{
  "dataset": "dead-leaves pictures: piles of overlapping shapes",
  "horizontal_flip": false,
  "arch": "dit",
  "layers": 14,
  "width": 384,
  "beta2": 0.999,
  "lr": 0.0021,
  "steps": 8100,
  "lr_schedule": "cosine"
}
Rows from block 8 of a small image diffusion model, named by matrix and row number. Rows with one number belong to one neuron. Each number is 128 + 24 x the weight over its row's rms, rounded and kept within 0 to 255. All counts start at 0. Numbers have three digits each.
After each neuron's rows are labels from the 100 images, of 14976 (inputs lightly noised), where the neuron reaches its highest value: "place" is the part of the image that holds the peak; "strongest on" is what is common among them. Only what is clearly more common there than usual is listed. The data: dead-leaves pictures: piles of overlapping shapes. In brackets: how many of the 100.
# fc1: MLP up (model.blocks.8.mlp.fc1.weight, 1536x384), inputs 0-127
# fc2: MLP down (model.blocks.8.mlp.fc2.weight, 384x1536, transposed), outputs 0-127

fc1.554:102169136102134094171114113116126153143099086139080133106119132135099104106092145124166150101094127138128146115155112148170082148144106146141147152133123122120105149183138143152121156157109111192135120150117132140160119110126130137164134137166094133121145118138121174174122138129135107101136130144130112164205142138146092142091120110128149122100099148100139071129129108138132131155134
fc2.554:098149118139116144117131113096107108096086156148112106136130107132117117147153129091138119119152140150112138102177075115138082109128090154153162120057118129128137132168122110129094126103137151129098137161093125114181126147100116115136113126114125114119125161113158106150106148156140129145118140133100111133176121141124155127096149129101118146063109149156111152145166095128135124079141
place: top left (32)
strongest on: vivid (50)

fc1.403:137162113079141159106108135123125145118130119151175162127121152133135115166141156128114130172126110112103114115163154122130135106100131148139137161114102133132115165131131146128158110123117095162187121169140103107126136111125141169133105118135169154151135194124125100108136136108125138100049150129124131137134125069119108138144136145127086101069131113104118134109131117142152144132149
fc2.403:133170156117112108150127121120115090138091120079185133115149114095119116121127138124163154119139093100100114135178080125103143118142158141138108119116112155152158145160180136110140120102161144112163146169162151127122137141110095139120127119146099152129133158107112121167123155100117147108174102104093120161152140141130088115130121156154126119131133106095148134119099126120100102121151
place: top left (40)
strongest on: large pieces (81)

fc1.323:130108090142115123101140124124048160147109127108114112164129120122141108140129127141156108118179118133147134152118113128131124164130130107117134139131084142149126166107177113123143080091123113156174130149110137088127094124163124135114156129147137131124185058163110082130167164159105078157094100139131121108113104128112120145141167139138164140117122135114115079153108119155151147128157
fc2.323:142086110123124096104129117121175145107095131127166105116144178126144129113119113168138127142115090161166086126100149097126112150173129118116154111113120168137146154113145158120132140159128145126216143162151125091138143112155135120129151131108157138161156078162135131131132163159124092115151139139133118127159129121112099143126097152132135135149126196152059145134190123094142088091180
place: top right (40)
strongest on: grey (57)

fc1.505:106157113136178115136118114158159145127099046116124114112145138112128151154107166156144123197124146115161172188126096110133152137124127163147133128112108125150148118126133081123137103105136082111114087115109107088105142143109091109126118110114110119138137137095139114097103116098126124127119109165179158146144169152145186086132123172147122113121142150128128105162203138120104144098154
fc2.505:114163135147062088116123145133124088173104190170087118127119096146127123148147161127072137133145137137121186172162130104122174148148128134112104137122145156122164134148106115111141184112104181121136169123140149115125122135100183111142114138142103101152105147081147141145133170088117142107123173127126115102122086079171086099117096150093138129152161169135129164116165131132168152148116
place: bottom left (33)
strongest on: vivid (56)

fc1.539:145105106144114099118088135112154113156147123135087159149109087083140137145161137102130118114112104124144105099175127119124114137102129115156120158160121124144131093119108137137164134177185075111132133092097157118109105175126161114147156120158123148116108137146120135121114172115127113148103121111135170158123147154118087131092114133163150126112166139144113090137162118076147112151106
fc2.539:114107125127129130131088141145105111136111100122106136146110153097093123113126101135126099117070121121116148138163127098163183124124146132149150114129124155128113177179128124103110166167125155139103159101153134151165119132136118132136198162131159149097086151147154127139182171148116130101111147099163103121140147153118097130107140109175173178110187109132111115104129127098114116128125
place: bottom right (39)
strongest on: shaded (100); large pieces (62); vivid (52); palette: warm (38)

fc1.176:132080106082112107121100121108139134143132114115122167201138103103213137110161120157150172155108093124119138115116136161167095110173140111116142094112155113128135123096146112132100127111176161090124157122103088098147105056104143113102113131147109138125163106111114128120133159124108142152137103118169129141125144072127116102109134114137152147118152121128147136139136120133126128188160
fc2.176:168120122112133170137167084139155142169162130135102111132104180115121126138036162164155112116148127138125103128160110146123132122157147137129145137133126138135117137095131132115090120135106141094131140092130092116134104114131085131119121166167115128165150163145096120148085174130130072098156153121141105139139131160114167138104159179152149171101109094123155109126123147107113140142094
place: top right (42)
strongest on: shaded (100); pastel (77); large pieces (77)

fc1.682:122101113131145116132145133164119142132131150148108133153135171160131145111117135106162128111090055127111135125138100126131100118144116165131130123139130139118177147135093143090109143156113183186086119127108170189166139103214147158158144122132111099126146114140136111119127124104141139125118135129131136117142135162147129104080124107145171067158107160022126132148102123107094172116133
fc2.682:158127125126135096091153067168123121140095146164130144123114114093168138132143110109096132120139113122120121150079090143102115104136107140146147169147145107106135144131133135111128119113135098132150132124137117172108174156134146137126114140111157111117118139134130113128106103078107184152102097137124107081165127125091151110143061141152138125096112143194159121134139146126099166187082
place: bottom centre (31)
strongest on: grey (65)

fc1.744:121134134130139151123121163072153119099161152105131132117079116076103114076132078117116135115117118116119160115134121092105136129132137134174119135095154124113074093133119146120144122147146093108134168107139081130131151162175112115115145143124140127123103185130133156151102137107145100128111121130108151089089130154089149147119087119125128148093118147130105103121107166167131125080097
fc2.744:099131106158126140136082160119177166163161089121157131113155142166092123152154132148106114084138114106132122117126127178098115128099135135113120124155125138150137097112133107118158133103110145109125094129099169134144147096154163130148109118168117130127116098149131134123120113104141075118174118131162129117142125137101119108112153122123121095104091173097149152148151162104111114166108
place: bottom left (33)
strongest on: vivid (56)

fc1.57:098134113140120155123113141118129110161130140074099148110137132140097141115111121133194127125109141153149127154147137147146117117084121135117169132139108154097152140147153102143096103137150150172123145164150163106098161144177168132110113145074146157128097145108156138190120110074126138158112121100160107160127127105183110127105125110184086140134113138125181117106124131116115161140150
fc2.57:087160138121132085113137136116126156121121124105131111171157162087154133188183127153123136151156129133115137153158114138166128099192118130154159094153136110123120176093135115142118128113124155170125131131129075129122100138175101132140092102168133122108080129111125125154135109125091135103148099150091156099101175119124168099132136128144093136184091132127085115118103081108151156130126
place: bottom right (34)
strongest on: shaded (95); pastel (48)

fc1.51:123134119086125154105138140140171102132146153111180191093128150165127116116133108158131140096177131130107147123096152160156112145135074150117136099122140125145174104128138148110104160063085100149141169146120151108108122099140117125116141138130114150147108143155158110153091092137123131092140143112086159143130116082078106119115105161179138122080118122124118130142159170126130123130111
fc2.51:170072126098138089123164130124136167119131120122136157118137120099144126153110079116164121101096103105130121110155126145124147112125132153143131179149144141179138110108156130081111112131106147126145108115081103088140093168146094134087146095117127132106123135123126156112113146150105130128133089134155137160103147186164145122107144137165140144135096171121138093131113145105148126145130
place: bottom right (35)
strongest on: vivid (42)

fc1.8:136107125129134134146134106115122131139100149128112106103124108156159117124166186128136148159109127144132155137162148102128110101140134084120161083109111136116141124080138116130100116106165130143137129152096103129137121114157115128114101088123145107101118132118123107168132158126153123109128122091142159157130138050131119098126176134099183146082158107169159156158112126080148152172138
fc2.8:120110121135083098142136161105148118160112095151136118137160096072132135120123151111115130138055168106129121150145101088094190159170135124093116134133093110104133115166104155096137141171137123108107081137148170154137116160124085126126094177126117098121153137151117113137149128122142134140094120127108104127132115142120141114139117117108122162098140114127107173101113108154089129104129
place: bottom centre (25)
strongest on: shaded (95); large pieces (74); pastel (51)

fc1.675:135126139114126098190119128153116135143157149145153096205164158094120161117092161107084118143123134114133113144145165114121112116169121111128173113109124139122117128124185115119136126151117141115131132086107151123157153129145125110124136146140118162113091169148121128114120105123152143118125101161172078110160206148117157149126115141148127128146156130051116127175179148126138130137144
fc2.675:128185150136098176112131148176136106125078091122127114083144123180139141122186167111098120129136134145131106163123113108135115145108153118082097118111115103130131133102061095114134159097150112121133092102131129096099165100112122112120172115173113178129112160078112137126156140101137130133100104093103168133150062069141115118127144154110120131099101122139153176126162098156124137135125
place: bottom left (32)
strongest on: shaded (100); pastel (68)

fc1.731:098145147146117083137150093111149144144116109131108149133108148143112122196147089120136133147137146154143151126107122164195130119133107078117103131152112152142108133131146117066096145131119122186143121124159143130174096153145132037069130114137133139158129142144112115131176147106136169115152108136142117125114100093175136057110108133057135145107126102112141129136134071131120107161129
fc2.731:106131114208145161153119107095123110144125126115117145121122141141128135082121112095121124121165159118140174138121129093113109157127093144100119123128129106133126136133112141079139109128141128109138131075141102126132132121164154081109138127148145133120133116112137110168082148107137119135126126131114143129139171109163148114134139119052155195150138117113073113120116141120144140121119
place: bottom right (36)
strongest on: shaded (79); large pieces (71); pastel (52)

fc1.573:105130146142147164101088067136162110181158135134130148147146134173125123115098124118092141129144125135176123134116132105135113112098142120123147147111099123108148152107127149131119144136112143116127118115148120171141126100109133149102134106142143154134133098083139146156136103143112153077151119122161116103112090114100167121086130106100133152168127152122138108155126159113116147133133
fc2.573:106130135135140108113199169156107131099152138152135159076121117067120136152099168166100160141132106159098123168134140131122111139142152138128138133190118107155105168100121108111118105095141125128115142137114111132131142193144120143133111127129127148152090125094068117128141167158181148153104156162103152145125085131127108101092142119106146122133127137149133142111134132148120125153128
place: top left (50)
strongest on: pastel (48)